config.toml
arch = "preact_resnet"
translate = 0.12
activation = "relu"
stem = "single"
widths = [64, 128, 256]
am_softmax_scale = 30
residual_init = "zero_last"
optimizer = "adamw"
lr = 0.0049
beta2 = 0.999
final_lr_fraction = 0.1
weight_decay = 0.07
Rows from block 7 of a small image embedding model, named by matrix and row number. Rows with one number belong to one channel. Each number is 50 + 12 x the weight over its row's rms, rounded and kept within 0 to 99. All counts start at 0.
Before each channel's rows are labels from the 100 images, of 14848, where the channel reaches its highest value: "peak on" is the class under the peak. Only what is clearly more common there than usual is listed. The data: close-ups of made-up surfaces with and without defects.
# convs0: first 3x3 conv (model.blocks.7.convs.0.weight, 256x256x3x3, each kernel summed), inputs 128-255
# convs1: second 3x3 conv (model.blocks.7.convs.1.weight, 256x256x3x3, transposed, each kernel summed), outputs 128-255

peak on: smear
convs0.52:48 43 40 51 75 48 40 53 59 53 40 37 17 56 23 63 31 44 49 47 33 45 45 43 71 49 43 86 39 48 42 46 69 49 47 47 58 40 19 26 45 49 46 54 57 47 41 61 59 49 28 28 37 64 44 30 49 43 40 63 44 48 45 49 42 48 28 39 51 29 39 67 50 65 45 48 44 52 59 12 31 78 45 60 46 29 33 27 42 42 36 39 56 39 54 70 39 49 38 51 49 49 50 33 48 30 53 73 55 37 51 50 50 52 45 41 35 59 72 42 25 26 55 58 42 46 48 47
convs1.52:50 58 47 50 53 54 56 37 47 39 49 55 94 55 47 47 44 40 53 48 27 49 48 38 50 44 63 34 55 52 42 44 56 29 52 33 60 71 35 52 40 44 39 30 54 76 60 48 33 48 50 33 50 61 44 52 53 47 40 42 48 49 05 46 41 48 45 77 44 44 47 34 38 61 47 45 93 57 44 45 59 49 50 55 52 48 48 46 50 59 45 53 63 56 54 43 63 55 66 76 49 49 45 53 49 49 56 59 50 47 52 54 62 52 49 51 49 53 53 50 43 67 50 27 59 26 30 39

peak on: hole
convs0.58:55 54 44 61 33 38 45 41 46 66 38 56 44 54 63 54 52 60 49 46 60 40 65 43 33 47 27 37 40 50 44 52 42 36 30 44 36 43 42 41 41 35 46 30 17 33 49 33 53 29 40 29 24 47 58 48 45 31 22 57 53 45 39 56 45 29 40 35 44 54 44 41 55 44 39 39 29 34 54 28 40 58 64 37 48 43 34 60 60 52 57 31 65 43 55 49 36 54 40 47 52 49 54 33 64 45 62 37 47 35 71 47 41 33 42 44 55 29 47 46 29 30 62 40 39 29 53 57
convs1.58:50 55 45 50 47 62 36 59 70 65 48 50 49 44 52 50 65 51 56 50 46 50 50 46 50 53 70 51 73 52 46 50 53 50 68 40 46 44 45 45 40 54 54 79 66 50 48 49 40 44 40 53 61 63 38 70 49 49 41 46 51 50 49 53 68 67 49 59 65 42 47 50 54 59 54 48 45 51 53 51 66 49 79 46 57 56 54 50 48 55 34 55 99 50 50 27 43 53 60 40 47 50 43 83 75 47 79 73 51 58 54 41 60 50 52 59 50 57 51 51 81 68 51 69 62 39 38 94

peak on: stain
convs0.201:45 56 42 35 70 37 65 51 50 27 29 43 59 46 57 50 42 45 43 38 52 52 31 42 42 50 65 72 38 48 48 49 50 42 51 51 59 42 42 56 64 51 42 33 50 48 35 46 58 52 53 41 61 49 57 54 49 38 48 49 46 41 41 57 47 43 55 65 63 45 37 56 44 48 52 30 50 56 36 30 29 52 37 37 50 47 26 40 66 34 20 38 32 70 40 37 36 44 46 38 40 48 61 15 17 42 28 51 42 29 35 45 29 34 40 22 51 44 43 51 38 49 64 57 49 63 41 49
convs1.201:50 47 52 50 53 39 20 52 21 47 72 50 38 41 34 61 31 48 49 52 51 50 52 51 50 50 36 37 34 51 35 52 53 50 37 69 21 40 51 56 38 51 57 40 48 39 48 50 90 42 74 47 52 45 66 37 50 51 52 57 51 51 31 48 36 35 56 29 14 45 46 25 42 70 47 46 48 47 47 42 48 50 59 58 52 62 66 51 50 60 62 43 57 50 30 80 48 53 50 37 49 51 24 53 73 49 46 07 50 50 51 38 12 50 51 57 50 45 52 46 37 33 49 52 34 31 60 49

peak on: stain
convs0.140:46 32 50 44 78 53 50 47 16 42 37 22 41 39 54 49 44 38 59 44 39 46 48 64 36 44 46 71 49 48 55 53 40 34 40 52 64 32 42 61 40 43 44 56 34 41 41 46 49 62 35 51 35 20 50 46 51 36 38 38 48 45 49 47 32 46 47 54 31 34 52 67 42 27 41 41 47 26 39 33 35 42 47 30 45 45 46 42 69 37 43 48 35 55 23 53 37 48 55 49 58 51 32 44 40 51 45 38 40 48 49 43 55 60 57 40 66 43 30 46 31 44 56 68 47 60 45 48
convs1.140:50 39 52 50 48 45 24 30 33 45 46 49 30 36 46 70 34 45 51 50 44 49 50 65 50 49 56 26 33 50 43 52 32 47 53 78 42 44 26 62 50 47 52 49 23 31 47 50 83 46 60 42 46 59 56 28 49 49 58 34 47 50 19 48 48 28 52 44 33 23 50 44 56 51 44 55 30 48 48 60 46 49 20 41 51 53 33 50 50 58 44 64 56 48 36 79 48 52 66 45 48 50 54 39 25 47 48 29 51 36 53 44 09 50 51 45 50 44 50 48 55 32 49 71 28 52 46 50

peak on: stain
convs0.142:48 40 36 52 56 23 36 46 32 42 63 52 29 42 47 66 35 46 38 41 54 30 43 54 59 43 32 51 34 50 41 37 26 36 43 60 54 41 37 76 40 47 55 61 45 45 67 42 53 56 48 55 37 48 71 47 53 58 49 65 50 45 49 38 34 53 48 39 25 34 50 52 60 60 33 45 57 46 32 32 51 54 49 63 46 83 43 46 45 49 63 44 53 34 40 63 26 47 56 46 42 52 36 11 43 58 39 07 38 37 46 48 28 17 32 54 45 50 54 42 54 28 41 51 51 45 68 48
convs1.142:50 35 35 50 40 39 33 54 58 44 47 46 38 43 35 40 50 45 46 52 40 50 52 55 50 54 66 48 41 46 35 43 46 50 49 52 46 48 28 66 46 51 13 19 82 47 50 50 55 47 70 36 55 53 13 14 49 53 37 64 48 49 11 59 22 48 51 39 44 30 49 41 45 80 50 49 58 53 44 36 41 49 50 65 58 59 52 50 50 55 47 60 36 51 42 30 57 48 49 43 49 50 34 53 40 43 39 56 50 46 44 25 47 51 50 48 50 59 40 46 49 49 49 36 33 36 09 32

peak on: hole
convs0.149:51 61 43 62 33 26 55 41 43 56 38 57 48 42 72 55 43 56 42 52 55 37 60 52 38 43 30 37 34 50 44 50 40 40 31 44 38 43 39 50 40 23 38 33 25 33 42 42 61 34 37 38 38 40 62 49 47 31 31 59 52 34 48 59 49 33 42 40 59 37 48 40 49 45 36 33 32 38 55 16 52 63 57 37 47 51 35 59 55 51 60 18 64 49 57 38 30 54 37 48 59 46 58 35 61 48 59 44 43 31 63 47 50 48 38 43 56 34 41 45 33 27 71 48 33 35 45 54
convs1.149:50 50 45 50 50 77 35 40 69 45 54 51 47 33 47 52 44 51 55 50 39 50 50 57 50 48 88 48 64 52 40 53 55 49 81 64 32 34 39 46 47 52 46 72 56 48 50 50 56 43 57 42 52 55 56 49 50 49 43 41 50 49 42 54 63 62 49 59 56 47 51 38 58 66 52 50 41 45 51 59 57 49 71 51 59 48 43 49 50 51 30 59 99 50 34 69 47 53 67 47 46 50 46 65 64 47 67 67 51 52 58 50 68 51 51 56 50 62 50 48 64 61 50 58 63 30 58 79

peak on: bright spot
convs0.181:50 47 37 39 16 35 37 47 69 33 32 52 51 46 54 52 42 61 40 44 53 29 35 29 61 54 38 20 40 48 46 56 33 45 32 58 40 47 43 21 49 55 38 35 57 34 29 46 67 31 41 34 45 40 57 45 40 29 34 67 48 45 46 44 44 22 51 47 56 48 46 33 54 42 48 36 37 35 45 36 38 60 41 33 44 36 33 39 41 29 26 30 37 46 58 47 39 49 32 50 45 47 68 24 36 42 37 56 45 33 45 40 55 50 45 33 51 31 44 49 30 45 39 38 61 44 52 47
convs1.181:50 66 40 50 43 35 45 52 76 44 50 49 43 58 61 41 64 50 46 50 47 50 50 52 50 58 32 37 45 50 44 53 47 51 74 40 35 50 41 43 62 53 50 45 89 46 54 50 48 48 60 52 50 75 39 64 50 50 41 51 48 50 36 53 69 57 60 56 63 50 45 27 12 59 49 48 80 49 41 26 50 50 70 26 36 64 69 57 51 64 53 27 67 51 51 17 43 63 52 41 52 50 59 47 86 49 50 60 50 26 65 55 50 50 50 64 50 48 52 48 59 55 52 31 47 53 29 60

peak on: smear
convs0.158:53 48 54 60 70 48 83 50 42 40 26 47 10 47 16 69 62 40 45 62 51 43 43 42 48 56 73 79 39 47 48 35 54 43 46 57 56 45 38 49 51 40 51 45 52 32 56 58 45 40 44 33 64 45 34 40 46 34 56 38 46 33 56 50 55 32 53 59 32 51 42 68 31 62 50 46 29 41 61 35 42 56 43 41 34 37 34 59 54 48 38 36 70 58 59 86 51 54 46 44 52 41 46 41 37 73 52 49 51 44 56 49 41 45 42 60 44 56 60 38 39 29 73 69 51 52 43 51
convs1.158:50 64 48 49 54 56 47 42 51 27 55 54 78 60 63 61 34 48 54 47 08 50 50 46 50 47 39 23 63 51 49 55 28 41 31 58 66 66 24 59 45 50 22 31 62 53 48 52 48 39 58 22 48 54 33 61 51 47 65 34 45 51 27 47 55 36 51 71 46 37 51 56 55 69 49 50 56 45 42 75 56 50 14 45 46 50 60 48 54 53 37 54 46 45 26 42 62 47 68 60 50 51 49 49 08 51 27 50 50 35 52 48 45 50 51 47 50 51 47 55 55 59 42 73 59 32 34 32

peak on: smear
convs0.110:59 47 24 59 68 50 43 42 35 35 31 30 34 52 36 67 26 40 51 50 42 28 35 44 64 49 43 75 36 43 40 44 72 42 38 55 56 35 16 37 53 50 38 55 47 40 43 72 50 51 28 42 43 39 42 30 48 41 48 52 45 40 46 47 49 46 25 55 49 42 44 61 49 52 42 44 46 45 47 07 33 85 36 49 57 34 30 23 46 38 42 41 58 36 60 70 30 48 31 55 43 58 53 31 41 30 50 63 47 39 37 43 46 41 33 40 35 51 58 45 31 39 62 64 49 46 50 43
convs1.110:50 70 39 50 51 52 60 46 63 34 52 53 99 62 53 60 44 44 52 49 33 51 49 51 49 49 52 34 44 51 42 44 59 39 60 30 63 82 24 62 45 47 42 29 60 83 57 48 24 49 79 40 47 59 31 57 52 48 36 51 48 50 21 48 47 50 50 75 52 50 50 35 34 67 47 48 90 52 41 34 61 51 49 47 50 49 61 52 49 58 54 48 48 53 46 31 53 53 54 77 49 50 52 34 58 49 49 65 50 43 57 54 63 51 50 58 50 54 58 48 42 70 52 32 59 35 29 39

peak on: stain
convs0.36:45 33 50 50 56 49 42 47 60 31 35 52 57 42 54 53 53 60 49 37 39 41 34 47 64 57 59 58 45 46 58 55 49 45 49 51 55 57 44 47 51 53 52 37 53 45 23 31 71 46 52 30 41 42 49 34 56 32 39 55 49 50 49 49 43 33 39 60 51 30 45 62 47 25 41 45 50 35 46 38 19 43 42 45 45 52 26 51 62 41 21 43 42 43 33 48 47 50 54 44 47 48 47 19 26 44 30 66 49 31 48 44 60 62 49 17 56 35 20 46 45 52 49 65 60 65 49 51
convs1.36:50 59 35 50 43 57 33 48 45 26 89 48 50 41 57 52 14 48 50 51 34 49 51 23 50 53 44 35 41 48 47 46 43 46 38 40 27 50 33 37 46 49 37 39 21 30 59 50 44 56 67 40 50 48 45 61 50 50 81 34 50 50 16 46 64 40 63 30 43 38 51 32 64 54 46 45 66 50 47 47 70 50 51 51 43 45 71 51 48 56 59 67 59 51 38 39 53 50 46 47 56 50 37 32 63 41 33 26 50 45 51 45 20 50 50 56 50 49 48 48 33 41 48 40 37 37 42 54

peak on: hole
convs0.249:47 62 44 37 17 15 51 54 43 56 52 69 52 52 54 48 38 51 39 55 43 53 54 32 32 53 38 43 42 52 52 51 30 42 46 33 25 54 49 36 49 36 52 38 20 51 47 33 42 28 41 47 42 62 58 37 36 47 36 51 49 45 46 49 48 50 45 45 45 55 41 20 55 48 43 40 41 49 49 21 47 25 53 36 44 41 50 77 39 36 52 11 38 61 50 55 36 50 30 46 50 30 40 29 55 47 53 38 55 32 50 50 43 39 48 49 55 48 49 46 46 35 40 24 52 34 42 50
convs1.249:50 43 46 50 47 45 40 37 71 55 40 49 17 46 38 48 59 53 56 50 32 49 50 31 50 50 26 54 79 53 49 50 35 50 66 40 26 51 29 28 68 52 50 77 63 44 43 50 45 46 29 43 46 66 33 86 49 48 40 43 55 50 22 55 80 56 51 57 56 29 51 45 59 34 54 49 29 44 50 66 52 49 68 25 60 57 33 55 50 55 30 65 89 49 38 24 43 59 49 38 49 50 29 55 56 45 76 70 50 61 63 38 62 50 52 49 50 50 55 53 60 76 52 66 43 56 33 98

peak on: stain
convs0.196:46 61 30 36 43 35 38 41 42 37 47 55 52 50 65 46 44 56 43 38 52 31 41 39 67 54 33 41 33 48 38 32 39 30 37 50 42 40 38 53 41 33 43 43 39 39 49 33 48 46 42 42 36 52 65 33 37 40 44 56 47 44 41 53 45 40 53 46 40 40 31 41 62 45 33 33 53 38 37 26 39 47 43 41 42 53 39 60 48 36 52 37 44 45 58 48 24 46 41 39 39 46 56 09 36 42 40 09 32 29 47 31 35 12 36 46 58 30 53 52 39 26 58 40 41 39 54 48
convs1.196:50 40 36 49 46 49 45 50 66 45 49 48 37 37 31 57 60 49 44 50 39 50 50 62 50 50 65 48 39 51 34 46 45 53 57 49 35 35 31 61 40 53 31 32 66 29 57 50 48 38 76 47 54 41 33 23 49 49 38 47 51 49 23 54 28 61 52 38 50 51 46 38 33 84 52 41 42 53 48 24 59 49 64 57 51 47 63 51 50 56 54 48 30 51 39 32 47 49 60 43 44 51 46 61 67 43 41 64 51 47 49 35 59 50 52 59 50 56 49 45 52 48 52 53 52 29 25 37

peak on: hole
convs0.54:56 54 50 57 36 44 48 43 30 44 44 43 46 39 55 42 46 59 49 43 68 34 49 47 50 52 33 32 41 47 39 40 27 47 33 33 44 54 47 49 39 45 59 41 18 37 33 39 46 51 39 47 42 48 67 22 48 38 29 46 48 54 46 52 49 41 49 41 28 73 53 36 49 34 41 46 47 39 41 41 35 39 57 37 58 55 39 73 58 39 50 52 50 54 64 45 42 49 51 51 57 60 62 31 51 54 54 34 47 46 62 33 49 38 54 26 62 22 30 62 33 35 57 41 62 36 75 51
convs1.54:50 50 37 50 45 61 52 45 64 22 56 52 30 34 30 53 55 49 53 52 41 50 50 50 49 56 65 32 54 49 37 46 42 50 65 31 46 45 25 46 44 54 47 65 65 29 61 50 51 46 57 40 51 42 32 62 49 51 65 29 52 50 06 50 67 58 51 42 46 47 47 36 51 88 49 50 41 49 44 52 70 49 63 40 51 47 66 50 51 64 58 57 80 52 68 28 47 52 67 49 45 50 64 42 78 52 46 50 51 36 54 43 27 50 51 68 49 57 54 46 52 51 53 44 56 45 35 74

peak on: smear
convs0.232:54 39 47 62 72 33 58 40 39 37 34 44 44 64 61 57 24 50 53 55 41 44 38 45 52 49 68 66 40 46 39 65 77 37 57 60 52 33 40 30 53 31 44 52 25 43 57 68 67 47 32 48 60 24 46 33 46 46 68 45 45 33 38 43 42 47 46 45 66 38 54 51 41 44 44 42 42 54 44 25 49 76 38 45 40 35 53 18 62 40 41 34 54 36 47 47 35 51 37 52 59 54 54 45 39 30 48 46 45 40 47 32 42 65 32 62 29 47 44 53 55 40 50 60 36 41 49 48
convs1.232:50 70 41 52 49 39 49 36 54 47 71 49 99 47 44 66 41 42 50 48 46 53 48 41 49 56 41 27 49 50 32 46 45 42 49 26 56 69 35 57 47 50 56 27 57 81 50 48 52 44 63 35 43 49 56 74 54 46 43 39 46 49 18 42 55 52 43 70 35 43 54 29 72 42 43 49 69 48 37 65 65 52 41 40 59 37 61 52 52 49 40 66 18 53 34 50 59 54 41 77 51 50 35 43 48 48 49 50 49 65 60 49 48 51 48 51 50 45 62 54 39 64 54 40 59 39 59 46

peak on: stain
convs0.160:56 45 24 28 41 29 22 49 30 45 57 37 53 57 59 42 38 37 40 45 50 44 45 32 54 50 52 50 44 52 49 49 37 40 47 48 43 49 45 49 44 41 46 41 53 49 34 50 47 44 53 41 36 42 71 57 55 43 37 52 45 53 41 46 47 55 46 50 28 46 36 33 69 45 49 40 51 43 53 48 27 41 40 33 49 34 57 55 42 32 38 42 31 71 42 47 44 45 34 40 28 51 47 32 41 60 45 13 48 46 42 42 24 13 38 22 62 49 37 60 52 40 54 45 46 43 57 44
convs1.160:50 35 43 49 48 57 42 30 72 47 47 50 24 35 21 57 60 50 50 51 46 49 50 41 50 52 18 39 47 52 40 49 31 50 54 33 31 43 41 52 37 50 32 29 60 43 53 50 61 46 60 58 51 48 34 53 50 52 56 45 50 49 00 53 50 52 56 33 42 34 46 33 45 64 49 49 51 52 46 25 50 49 90 37 63 51 69 51 51 62 70 37 37 50 37 40 44 54 48 54 49 50 48 39 95 54 49 58 50 31 48 21 47 50 50 60 50 58 54 46 27 47 52 46 50 28 22 45

peak on: stain
convs0.42:36 34 44 50 69 48 43 48 33 50 51 23 44 35 43 43 30 26 52 40 32 38 48 52 34 44 38 61 35 51 50 56 33 34 23 46 62 41 31 60 37 45 43 58 41 33 40 41 41 47 40 48 36 33 41 38 54 23 31 27 47 58 55 48 39 49 53 53 35 33 49 55 46 32 42 46 46 11 34 48 39 35 56 39 53 38 49 40 61 45 49 55 30 54 26 41 51 49 54 47 54 60 26 40 46 40 42 41 43 47 57 47 52 54 62 43 62 46 31 37 19 40 46 66 45 55 44 55
convs1.42:50 44 47 50 48 32 53 51 39 36 25 50 42 45 54 63 30 43 53 50 54 50 50 45 50 50 44 40 37 49 57 47 38 43 35 64 40 51 38 53 43 42 56 56 26 37 53 49 60 51 37 42 49 43 61 29 50 49 34 53 49 49 09 42 42 24 43 46 41 34 50 45 47 47 43 55 29 49 46 40 21 49 32 46 47 47 21 52 53 52 19 62 47 48 37 57 42 56 58 47 53 50 48 23 32 47 48 40 49 25 55 49 23 50 50 46 50 33 49 46 58 31 50 65 18 52 50 54

peak on: stain
convs0.186:42 61 53 41 38 47 76 51 56 20 27 59 68 51 64 45 54 56 45 39 51 38 27 33 58 57 58 41 40 48 43 35 42 37 41 42 55 45 44 38 56 46 42 24 53 41 47 40 36 39 46 41 68 48 47 49 44 39 49 47 48 46 43 64 51 40 60 63 66 58 43 35 42 45 48 30 37 53 47 38 33 54 36 32 40 45 31 50 57 37 17 38 38 53 54 33 45 49 39 46 38 45 64 22 19 35 29 56 36 26 38 52 29 24 39 34 44 29 51 49 39 47 60 47 37 55 39 47
convs1.186:50 48 43 50 47 55 29 44 28 39 83 49 42 53 49 48 17 47 52 52 46 50 51 51 50 50 42 29 42 48 53 47 47 52 50 43 28 63 35 53 44 49 28 55 29 28 49 50 58 51 73 53 41 36 50 48 50 50 60 44 51 50 15 46 52 48 52 44 33 30 49 41 63 60 48 50 57 46 48 58 67 50 58 31 46 54 74 51 49 58 60 64 65 51 42 46 46 53 54 27 51 50 37 58 66 50 49 18 49 60 53 37 05 50 50 53 50 63 50 49 45 45 50 48 50 34 47 65

peak on: bright spot
convs0.28:52 48 49 38 37 33 57 46 47 40 47 63 48 57 55 51 39 51 58 45 44 30 39 48 40 49 32 49 36 50 41 41 42 25 37 31 41 54 40 62 53 33 33 44 21 33 56 49 38 38 31 50 44 50 40 38 36 37 50 49 49 53 34 41 40 54 50 27 35 42 54 38 50 55 33 28 43 33 31 29 52 40 41 42 39 39 45 64 55 52 50 28 46 36 56 48 42 49 51 46 46 44 47 28 37 39 42 23 41 36 44 16 40 37 42 58 55 36 58 49 39 30 59 41 22 31 43 46
convs1.28:50 40 46 50 47 55 16 41 56 50 52 49 48 31 38 54 61 48 54 49 30 50 50 39 50 46 65 54 81 50 36 50 40 51 65 61 35 54 30 40 41 52 48 84 51 35 44 50 67 44 43 35 56 59 45 48 49 50 53 48 50 49 18 47 42 77 44 45 57 30 48 45 72 54 48 54 39 49 47 75 44 50 55 52 59 49 37 49 51 53 30 67 71 48 34 40 46 53 52 41 49 50 44 63 60 49 60 56 50 49 54 53 50 50 50 55 50 63 53 49 60 48 50 71 72 27 20 66

peak on: bright spot
convs0.219:54 57 50 42 32 28 50 59 50 55 47 75 43 56 52 47 48 54 43 49 55 57 56 36 30 58 37 43 41 48 47 53 31 44 46 40 30 66 53 46 50 41 53 39 30 47 48 32 46 39 41 41 44 59 61 53 39 47 41 46 47 50 34 49 50 45 33 41 44 44 37 37 40 44 39 39 37 46 56 16 48 23 48 41 31 36 50 79 56 51 60 19 47 50 49 62 37 45 32 44 50 34 40 37 55 53 53 39 53 27 41 65 43 40 46 44 66 38 36 51 46 33 48 35 51 34 53 43
convs1.219:50 47 46 50 48 42 57 41 82 62 42 49 18 50 31 54 54 49 53 48 33 49 49 52 50 48 28 58 58 51 49 52 35 46 68 38 32 44 36 54 67 50 30 76 69 50 49 49 55 40 34 44 48 77 35 82 50 48 49 43 52 49 14 53 74 47 49 58 60 36 46 44 49 38 51 43 36 40 49 32 49 49 81 46 51 56 42 50 53 51 45 50 71 49 33 27 50 51 51 55 51 50 22 49 74 47 80 79 51 55 54 35 69 50 51 49 50 44 50 52 53 73 49 69 46 60 23 84

peak on: smear
convs0.71:49 40 24 47 69 38 22 52 40 46 34 36 15 55 19 64 34 33 54 64 47 39 46 34 71 42 63 77 43 52 48 48 48 42 41 48 59 41 34 29 40 48 42 36 48 41 36 66 45 37 36 36 37 42 50 48 48 42 38 60 47 55 42 63 42 35 38 55 25 50 33 58 38 56 53 45 39 47 67 31 26 68 45 40 47 33 51 40 55 41 42 35 55 57 70 71 41 51 39 44 34 55 67 33 50 36 52 66 53 51 52 48 45 36 48 29 41 50 67 39 37 41 77 61 62 53 53 49
convs1.71:50 67 41 50 45 51 46 39 67 30 47 51 89 75 52 57 45 47 50 49 37 49 49 48 49 50 53 30 54 50 34 47 53 37 51 40 59 69 22 51 44 47 42 33 56 62 52 49 42 53 42 27 55 56 48 52 50 47 46 61 48 50 22 48 60 52 51 70 53 52 48 30 35 60 48 48 87 49 42 36 44 51 53 52 41 47 59 47 50 54 51 36 55 52 40 45 52 55 56 61 50 48 38 28 57 49 37 51 51 08 52 51 65 50 50 61 49 44 55 51 39 47 52 55 60 31 33 41

peak on: stain
convs0.107:45 41 46 56 73 28 63 44 41 52 31 19 31 46 42 49 42 31 50 39 45 52 53 44 43 37 52 75 45 40 47 58 55 38 43 48 69 39 47 51 38 46 42 59 50 52 30 44 49 52 36 49 38 49 50 41 46 32 32 30 50 45 52 56 39 52 51 53 51 39 47 71 47 39 48 36 51 33 44 21 30 40 57 32 47 24 37 25 66 35 44 37 41 58 32 65 30 49 56 41 45 57 33 34 48 40 48 53 34 36 57 35 52 48 40 32 45 45 30 51 27 45 61 67 52 61 37 52
convs1.107:50 64 49 51 51 59 18 47 41 38 52 51 46 49 53 62 17 44 54 50 40 50 51 54 50 43 66 30 32 48 45 49 60 45 65 68 19 65 10 62 54 44 51 77 37 45 49 50 78 45 74 41 47 61 73 62 49 47 55 72 52 50 13 47 55 30 45 58 34 38 52 40 51 47 43 52 46 49 46 62 26 49 41 37 46 53 35 51 51 67 36 61 97 51 26 71 50 56 60 40 53 51 46 50 37 52 51 39 50 45 58 47 17 50 50 51 50 41 48 47 57 46 50 55 41 45 42 67

peak on: smear
convs0.18:43 27 41 69 64 59 46 49 54 42 54 38 00 53 18 64 41 35 50 58 36 38 38 47 56 50 35 64 40 48 45 64 39 45 44 48 55 34 30 32 49 64 55 46 52 48 44 69 60 46 40 31 46 76 65 49 47 43 38 71 49 44 52 41 39 45 37 44 18 29 53 54 45 70 48 61 50 48 42 47 41 70 57 57 44 53 47 25 53 53 35 40 57 31 43 68 53 56 49 55 62 52 23 41 53 64 54 51 66 45 62 52 38 49 45 40 39 64 73 36 36 22 47 59 33 50 58 58
convs1.18:50 61 41 50 44 54 63 46 42 48 41 48 84 82 60 34 31 43 44 48 42 50 48 37 50 49 54 37 55 52 51 44 70 40 39 29 71 75 38 45 36 48 23 20 50 66 44 50 33 49 42 29 56 54 21 31 51 49 41 55 46 49 25 51 33 41 42 64 44 34 49 48 65 51 49 35 85 52 45 53 49 50 52 45 47 46 37 49 49 49 34 55 53 51 50 38 73 52 43 55 47 49 37 55 48 46 42 49 50 44 50 22 48 51 50 46 51 44 47 46 46 56 50 13 55 38 30 50

peak on: stain
convs0.23:48 53 29 30 40 28 33 43 36 39 60 69 49 51 48 58 42 34 46 42 42 49 41 32 39 48 49 48 39 51 45 46 28 35 43 47 40 41 39 59 38 45 48 50 42 46 44 29 39 45 52 50 43 52 69 65 46 45 40 43 48 53 38 44 50 45 34 53 42 31 31 50 56 38 37 44 55 44 42 23 41 22 35 41 40 41 51 53 43 56 55 34 30 61 19 52 35 45 27 45 39 41 23 32 38 52 38 31 47 39 28 61 38 37 32 50 52 63 36 40 46 37 47 40 61 49 53 42
convs1.23:50 27 45 50 46 50 26 65 59 72 44 49 28 45 39 53 50 49 49 50 41 48 50 46 50 51 17 51 63 50 52 52 41 51 58 46 20 46 46 83 56 51 21 49 63 44 46 51 56 46 84 75 48 61 39 78 50 51 27 63 49 50 07 53 43 52 55 38 52 27 47 44 42 28 50 44 38 48 49 45 53 50 70 24 71 57 57 52 52 54 58 58 59 50 43 46 39 52 43 33 48 50 59 62 75 49 63 62 50 69 51 37 37 50 51 51 51 63 51 49 41 70 52 36 37 48 33 68

peak on: smear
convs0.38:45 41 40 44 59 34 53 44 43 35 40 36 44 53 44 53 41 23 46 35 37 34 38 43 45 46 36 70 34 42 44 46 44 32 30 42 55 43 30 41 45 38 49 52 35 40 49 39 40 43 25 34 33 43 42 32 41 29 34 31 46 44 49 45 34 55 53 43 47 28 44 54 47 51 36 36 37 29 31 24 39 41 42 48 45 30 33 34 52 36 36 35 31 54 36 54 35 47 45 46 48 50 32 29 34 37 37 49 42 29 41 40 54 48 41 43 56 39 53 36 20 37 52 60 38 50 43 47
convs1.38:50 71 50 50 50 54 41 51 43 24 46 51 46 67 62 55 27 48 51 50 59 50 50 47 50 44 61 33 44 50 39 51 76 46 51 79 48 63 21 59 45 46 54 60 31 61 43 50 73 43 46 45 36 46 57 24 50 46 56 65 48 50 18 44 48 34 44 60 46 39 50 26 57 32 46 46 69 45 49 62 07 50 22 38 52 44 21 49 51 66 24 68 72 48 26 73 53 50 70 62 50 50 36 35 09 46 35 49 51 46 56 63 23 50 51 46 50 47 47 45 73 52 50 62 43 35 58 44

peak on: smear
convs0.99:60 28 43 46 66 35 42 50 29 37 54 60 30 63 44 61 21 28 50 47 46 51 35 59 62 41 47 66 54 51 41 49 57 42 55 63 53 49 40 55 57 39 48 69 47 50 63 72 63 63 39 48 45 44 69 47 54 49 52 63 51 51 44 46 25 65 37 35 28 27 19 52 35 63 34 54 59 56 46 47 54 67 44 57 40 54 53 30 64 37 35 40 41 53 31 69 42 48 14 44 43 56 31 46 41 66 49 32 51 36 31 56 42 37 45 50 42 52 67 47 50 33 43 52 16 56 61 43
convs1.99:51 72 37 51 38 58 41 35 59 46 49 53 71 61 57 45 52 44 43 50 26 51 49 41 50 60 33 45 45 56 42 43 46 45 29 25 39 61 19 45 57 52 37 15 71 84 47 51 63 44 51 36 49 68 16 61 52 53 41 46 47 49 11 56 59 40 47 56 55 31 53 50 59 40 52 48 60 51 42 46 50 51 46 41 64 60 47 50 50 52 42 67 40 48 34 27 60 49 54 62 53 51 19 47 47 39 41 65 49 41 47 41 28 50 50 54 50 39 57 50 42 67 51 23 34 52 22 42